From a checkpoint of a small spectrogram VQ-VAE.
Training: adamw at rate 0.0012, batches of 64.
Data: trained on synthesised sound scenes: up to three everyday sounds over a background, 21.4 epochs.
Rows from block 8 of the encoder of a small spectrogram VQ-VAE, named by matrix and row number. Rows with one number belong to one neuron. Each number is 50 + 15 x the weight over its row's rms, rounded and kept within 0 to 99. All counts start at 0.
After each neuron's rows are labels from the 100 clips, of 14976, where the neuron reaches its highest value: "peak on" is the class under the peak. Only what is clearly more common there than usual is listed. The data: synthesised sound scenes: up to three everyday sounds over a background.
# fc1: MLP up (encoder.blocks.8.mlp.fc1.weight, 480x160), inputs 54-107
# fc2: MLP down (encoder.blocks.8.mlp.fc2.weight, 160x480, transposed), outputs 54-107

fc1.153:68 45 50 62 52 61 46 51 47 44 61 44 64 00 66 51 31 34 45 38 84 84 50 37 42 47 63 65 49 42 51 58 58 79 54 67 48 35 44 43 37 48 71 56 65 54 87 63 70 38 64 38 64 44
fc2.153:49 60 42 15 79 49 60 48 52 64 55 49 37 58 63 47 55 65 62 54 21 56 17 60 60 38 45 48 60 55 51 47 14 33 29 43 55 37 80 89 45 32 27 33 38 64 43 67 40 57 69 51 37 49
peak on: meowing

fc1.391:73 47 66 71 37 69 70 48 50 60 76 37 56 39 44 55 62 28 64 74 47 55 60 38 61 55 81 62 38 43 38 46 54 47 60 59 53 57 31 44 32 41 59 68 47 51 53 23 77 62 65 42 72 29
fc2.391:17 54 59 65 45 42 62 57 35 52 49 56 56 34 30 35 25 58 07 46 48 90 59 43 09 50 44 57 24 60 51 49 42 69 71 56 65 17 58 27 63 62 73 45 61 57 65 52 68 59 47 49 36 41
peak on: phone ringing

fc1.422:58 41 79 51 65 53 68 70 64 41 58 58 60 34 35 44 33 56 52 40 87 32 58 58 55 31 68 35 67 42 45 46 58 60 32 76 30 71 37 35 40 79 42 33 36 59 55 69 37 37 47 59 58 47
fc2.422:63 42 53 20 57 66 64 55 49 69 53 43 50 39 68 38 45 70 60 72 43 54 00 48 56 32 26 33 60 57 47 42 32 19 28 47 49 51 87 78 52 38 37 36 48 48 57 41 37 45 67 57 54 47
peak on: door slam

fc1.382:85 52 46 35 45 47 36 62 45 47 42 57 44 26 54 49 44 44 65 30 65 80 69 59 49 29 65 64 72 38 37 30 64 70 28 36 65 28 76 60 54 83 62 60 24 21 48 73 62 45 62 61 75 27
fc2.382:26 47 62 84 41 60 56 70 44 63 49 53 69 34 34 31 24 43 23 60 74 78 51 36 04 47 51 43 48 43 44 54 71 77 76 48 64 37 46 14 73 64 84 58 59 52 51 48 85 50 52 45 40 52
peak on: thunder

fc1.470:62 56 50 59 44 76 70 50 56 42 76 58 59 16 65 51 73 53 56 47 78 51 54 47 50 70 38 72 55 28 23 43 35 45 27 36 43 52 40 30 58 77 49 48 45 34 53 40 80 33 44 56 40 34
fc2.470:62 49 39 18 56 30 45 44 19 48 56 45 27 58 70 67 66 51 69 37 27 45 44 59 84 41 54 37 67 56 57 35 41 39 54 57 54 42 62 75 57 51 37 65 33 69 65 42 39 74 66 46 41 45
peak on: fly buzzing

fc1.173:37 27 62 32 40 46 57 58 25 26 61 58 21 33 56 70 76 77 35 70 56 46 57 47 47 39 54 48 58 21 45 41 45 81 31 36 66 43 48 40 58 40 51 44 55 61 59 31 44 44 65 53 63 52
fc2.173:33 43 37 57 51 31 45 66 30 61 65 69 41 46 44 69 61 66 25 64 49 61 44 37 38 47 44 49 26 27 26 46 65 74 51 44 60 26 66 30 35 31 59 45 51 65 54 53 47 41 66 47 37 28
peak on: coin spinning

fc1.416:82 28 48 65 39 61 64 41 49 29 44 46 51 38 53 40 69 28 46 60 74 39 58 49 59 59 44 75 35 31 47 69 54 47 32 30 47 58 58 37 26 34 45 48 45 38 64 37 40 43 41 38 62 42
fc2.416:28 50 50 45 73 61 59 74 32 85 45 58 53 52 51 40 37 36 47 70 35 70 09 47 36 32 48 37 72 39 46 55 47 52 58 41 70 26 71 51 66 44 65 53 52 67 37 61 68 51 75 58 19 54
peak on: coin spinning

fc1.4:78 42 68 67 40 48 48 58 63 62 35 56 23 45 77 36 51 65 66 63 62 58 53 50 39 56 34 64 23 30 37 37 64 82 52 59 32 36 60 30 58 35 67 52 54 31 64 35 51 59 36 48 54 37
fc2.4:57 54 29 35 50 38 39 53 40 44 56 27 45 74 59 67 72 36 81 29 45 31 55 58 84 36 67 29 84 62 63 30 69 38 64 61 50 62 36 73 64 58 46 73 38 58 44 44 53 65 61 45 33 54
peak on: fly buzzing

fc1.233:53 51 64 30 49 71 56 54 75 59 67 63 24 41 57 35 46 20 40 65 83 62 67 44 41 57 60 67 38 17 63 48 53 63 41 32 63 68 51 48 38 46 62 31 39 35 57 30 38 31 42 42 73 63
fc2.233:51 34 45 40 36 72 62 53 47 48 33 55 63 56 51 50 52 37 54 65 41 35 50 43 59 31 43 48 68 44 54 43 60 23 71 43 32 51 59 54 64 47 64 35 73 35 34 33 51 19 32 79 39 50
peak on: siren

fc1.10:73 46 78 73 66 68 42 43 60 54 62 44 33 12 50 68 59 40 62 52 70 48 29 73 24 68 40 33 65 26 58 67 43 58 65 63 29 65 37 64 30 74 76 45 68 42 64 70 63 47 53 27 42 43
fc2.10:81 25 80 43 24 79 38 49 36 41 45 58 65 19 68 49 46 49 44 48 70 45 77 42 68 51 45 37 47 58 49 28 71 55 54 54 53 58 42 40 54 72 54 64 41 27 96 25 54 53 36 37 83 47
peak on: laser zap

fc1.51:59 59 42 72 65 39 46 69 46 39 75 43 19 31 44 58 48 69 22 48 65 67 64 62 50 57 99 77 26 65 77 35 28 86 39 64 38 45 38 46 59 65 55 65 48 42 61 75 64 65 58 24 68 16
fc2.51:49 52 66 64 68 32 50 48 66 65 75 28 51 31 55 33 31 85 35 31 60 66 42 32 28 48 52 61 29 78 40 66 23 62 37 70 53 52 60 62 54 58 40 38 49 62 70 68 67 47 60 32 68 52
peak on: phone ringing

fc1.59:70 30 51 50 80 42 59 37 46 47 47 33 45 34 71 42 54 65 24 46 74 46 57 67 22 44 54 72 29 60 51 77 23 85 19 63 69 46 48 63 47 48 55 38 48 61 84 56 67 37 55 34 82 34
fc2.59:40 41 34 52 63 17 37 61 29 54 68 42 27 61 67 69 71 61 58 48 41 51 39 49 62 40 56 40 53 48 26 40 65 63 51 58 52 42 63 59 46 35 39 63 64 85 50 48 47 40 82 52 37 39
peak on: phone ringing

fc1.301:71 39 47 60 54 28 37 42 59 29 55 69 23 39 70 21 59 60 30 25 60 78 38 77 69 64 65 51 75 42 75 58 40 50 63 35 58 57 28 43 40 75 27 64 52 54 37 64 59 62 61 31 62 67
fc2.301:31 60 31 58 48 61 61 61 62 53 33 73 53 60 29 49 52 46 44 79 41 51 35 55 41 41 40 53 63 20 57 47 66 41 62 27 49 35 59 37 58 26 71 26 59 44 28 48 58 29 42 69 18 56
peak on: coin spinning

fc1.89:65 45 69 42 34 77 57 56 71 46 63 54 68 32 78 45 69 32 64 38 82 54 69 66 61 42 43 37 39 32 52 31 65 61 21 36 49 42 59 30 50 73 57 78 35 30 86 40 40 44 38 29 48 44
fc2.89:33 32 54 44 49 68 66 66 19 67 44 54 52 44 60 30 40 39 47 60 45 68 33 48 39 37 49 39 71 43 45 46 57 45 73 44 53 29 65 47 71 56 69 58 74 63 44 46 67 36 63 70 28 54
peak on: thunder

fc1.203:37 46 60 28 30 55 76 37 59 70 48 32 56 51 66 35 39 33 60 56 80 64 72 43 60 37 67 54 52 45 65 64 23 61 31 42 31 43 50 33 23 67 36 63 62 25 69 46 53 29 40 19 51 43
fc2.203:67 53 56 29 45 62 61 27 54 27 39 71 45 40 51 57 56 51 52 49 38 44 51 63 64 39 35 49 51 54 68 32 36 29 32 42 45 49 61 59 40 46 42 45 27 28 61 44 23 66 27 50 56 45
peak on: siren

fc1.392:63 39 43 48 74 67 44 61 62 31 33 78 65 12 63 24 53 42 46 48 71 47 47 69 67 71 37 59 44 51 45 69 39 65 58 39 74 39 51 60 35 67 40 40 33 49 38 75 53 48 48 28 59 41
fc2.392:65 19 80 49 34 95 54 65 27 62 41 68 71 24 66 40 37 31 51 70 71 52 46 37 50 46 44 33 66 32 45 49 77 54 62 34 59 48 51 28 55 55 71 59 57 33 71 43 66 42 49 55 58 57
peak on: door slam; footsteps

fc1.18:57 52 53 43 39 51 72 76 34 53 53 73 13 55 55 54 65 52 50 64 78 68 36 45 54 68 58 67 50 54 31 53 49 73 50 54 62 54 44 26 41 38 54 35 30 40 52 40 59 28 52 33 51 15
fc2.18:52 41 47 50 57 52 38 67 47 61 60 74 48 41 54 66 55 53 43 75 56 44 30 36 49 49 43 46 41 25 25 51 68 62 32 31 61 45 67 40 27 18 51 43 40 54 53 57 40 34 64 44 46 37
peak on: coin spinning

fc1.132:84 43 58 65 53 64 49 40 51 24 33 27 41 10 38 68 48 61 34 33 57 39 31 39 65 49 40 66 66 29 39 29 55 68 42 69 44 66 68 32 56 51 61 64 58 37 82 48 54 49 63 50 41 33
fc2.132:41 36 57 55 38 59 68 54 38 56 49 30 62 38 53 19 29 42 36 42 70 69 63 38 27 32 57 47 56 68 57 42 51 46 79 62 40 56 43 49 89 76 68 54 71 53 49 37 80 49 49 56 43 59
peak on: fly buzzing

fc1.225:41 43 47 48 57 31 76 72 67 65 73 76 27 13 60 58 26 65 63 63 66 79 54 39 53 54 34 48 48 66 33 30 29 44 45 43 52 70 46 36 67 55 54 50 41 73 41 69 66 77 79 67 68 66
fc2.225:53 33 37 38 20 69 38 53 19 37 35 78 62 57 51 72 59 32 65 65 45 31 54 48 83 38 39 23 69 51 42 19 93 42 73 45 55 47 52 31 53 52 62 63 46 39 45 15 35 48 40 58 30 47
peak on: creak

fc1.215:56 28 69 67 52 44 74 37 72 49 65 75 39 43 67 29 81 29 56 28 67 73 54 65 50 46 76 48 35 44 63 57 66 54 36 49 54 33 32 27 48 38 51 51 69 54 61 37 58 58 46 54 37 30
fc2.215:70 35 60 14 32 76 68 37 29 46 32 60 51 37 69 42 40 43 62 51 44 42 49 55 75 34 34 41 69 64 66 28 43 22 57 49 41 53 62 65 67 75 49 55 51 37 65 37 43 55 42 60 50 56
peak on: frog croaking

fc1.6:51 23 52 48 46 62 76 41 30 28 26 70 57 16 62 50 30 38 51 70 62 68 50 67 30 43 37 82 54 32 62 32 53 48 26 56 47 73 46 64 55 46 52 53 57 62 55 31 68 72 50 47 34 40
fc2.6:59 48 66 22 66 76 62 50 41 67 38 46 52 40 63 32 39 31 72 47 39 56 11 51 61 32 52 45 79 72 60 46 36 38 41 60 64 52 63 85 72 56 48 62 39 51 52 53 46 65 62 51 44 54
peak on: siren

fc1.114:76 62 34 35 75 49 59 58 42 51 52 41 16 25 49 61 86 37 44 63 62 35 39 50 71 39 79 67 52 58 52 57 44 68 12 53 68 46 38 60 46 38 47 52 47 58 58 53 46 58 76 48 47 45
fc2.114:83 43 65 34 69 78 44 49 83 54 58 45 53 40 72 41 51 50 76 55 60 27 35 46 71 54 50 48 65 59 59 54 35 33 18 48 40 81 51 77 41 46 28 37 40 36 63 65 44 35 53 42 71 64
peak on: siren; laser zap

fc1.101:35 48 73 43 58 44 65 74 27 70 71 74 55 46 41 28 56 61 41 29 77 71 61 50 58 34 73 30 66 65 44 27 55 33 36 46 57 66 75 72 38 67 27 31 72 45 32 51 66 36 29 50 55 48
fc2.101:42 38 52 51 23 68 46 43 46 41 28 81 63 32 47 62 43 52 34 63 47 46 68 51 53 46 26 39 44 46 55 29 68 41 65 55 48 39 51 25 55 67 71 53 59 22 63 28 39 41 21 60 46 39
peak on: creak

fc1.20:65 72 46 66 59 58 23 39 42 63 51 40 65 39 70 33 54 53 53 56 78 48 23 64 35 28 73 58 54 62 45 27 25 30 67 77 39 51 63 59 58 40 27 61 64 47 60 34 31 56 63 61 79 32
fc2.20:74 51 59 35 57 54 56 26 86 44 57 37 50 48 67 46 50 74 63 46 48 30 54 46 62 47 45 53 47 68 58 56 15 24 25 48 32 72 55 74 39 54 22 30 40 39 64 60 42 42 30 46 78 62
peak on: siren

fc1.400:78 75 41 52 69 32 32 46 54 35 68 43 40 47 56 26 60 32 40 54 59 36 41 76 44 73 59 71 58 67 64 61 71 80 63 40 30 38 55 61 27 44 72 75 39 42 44 58 27 31 51 32 59 59
fc2.400:53 54 65 25 59 84 76 45 46 56 39 45 54 44 60 22 37 32 52 46 41 65 38 62 46 34 54 53 76 54 77 47 19 30 55 50 50 42 60 76 73 66 56 45 50 47 51 57 65 68 53 58 43 63
peak on: laser zap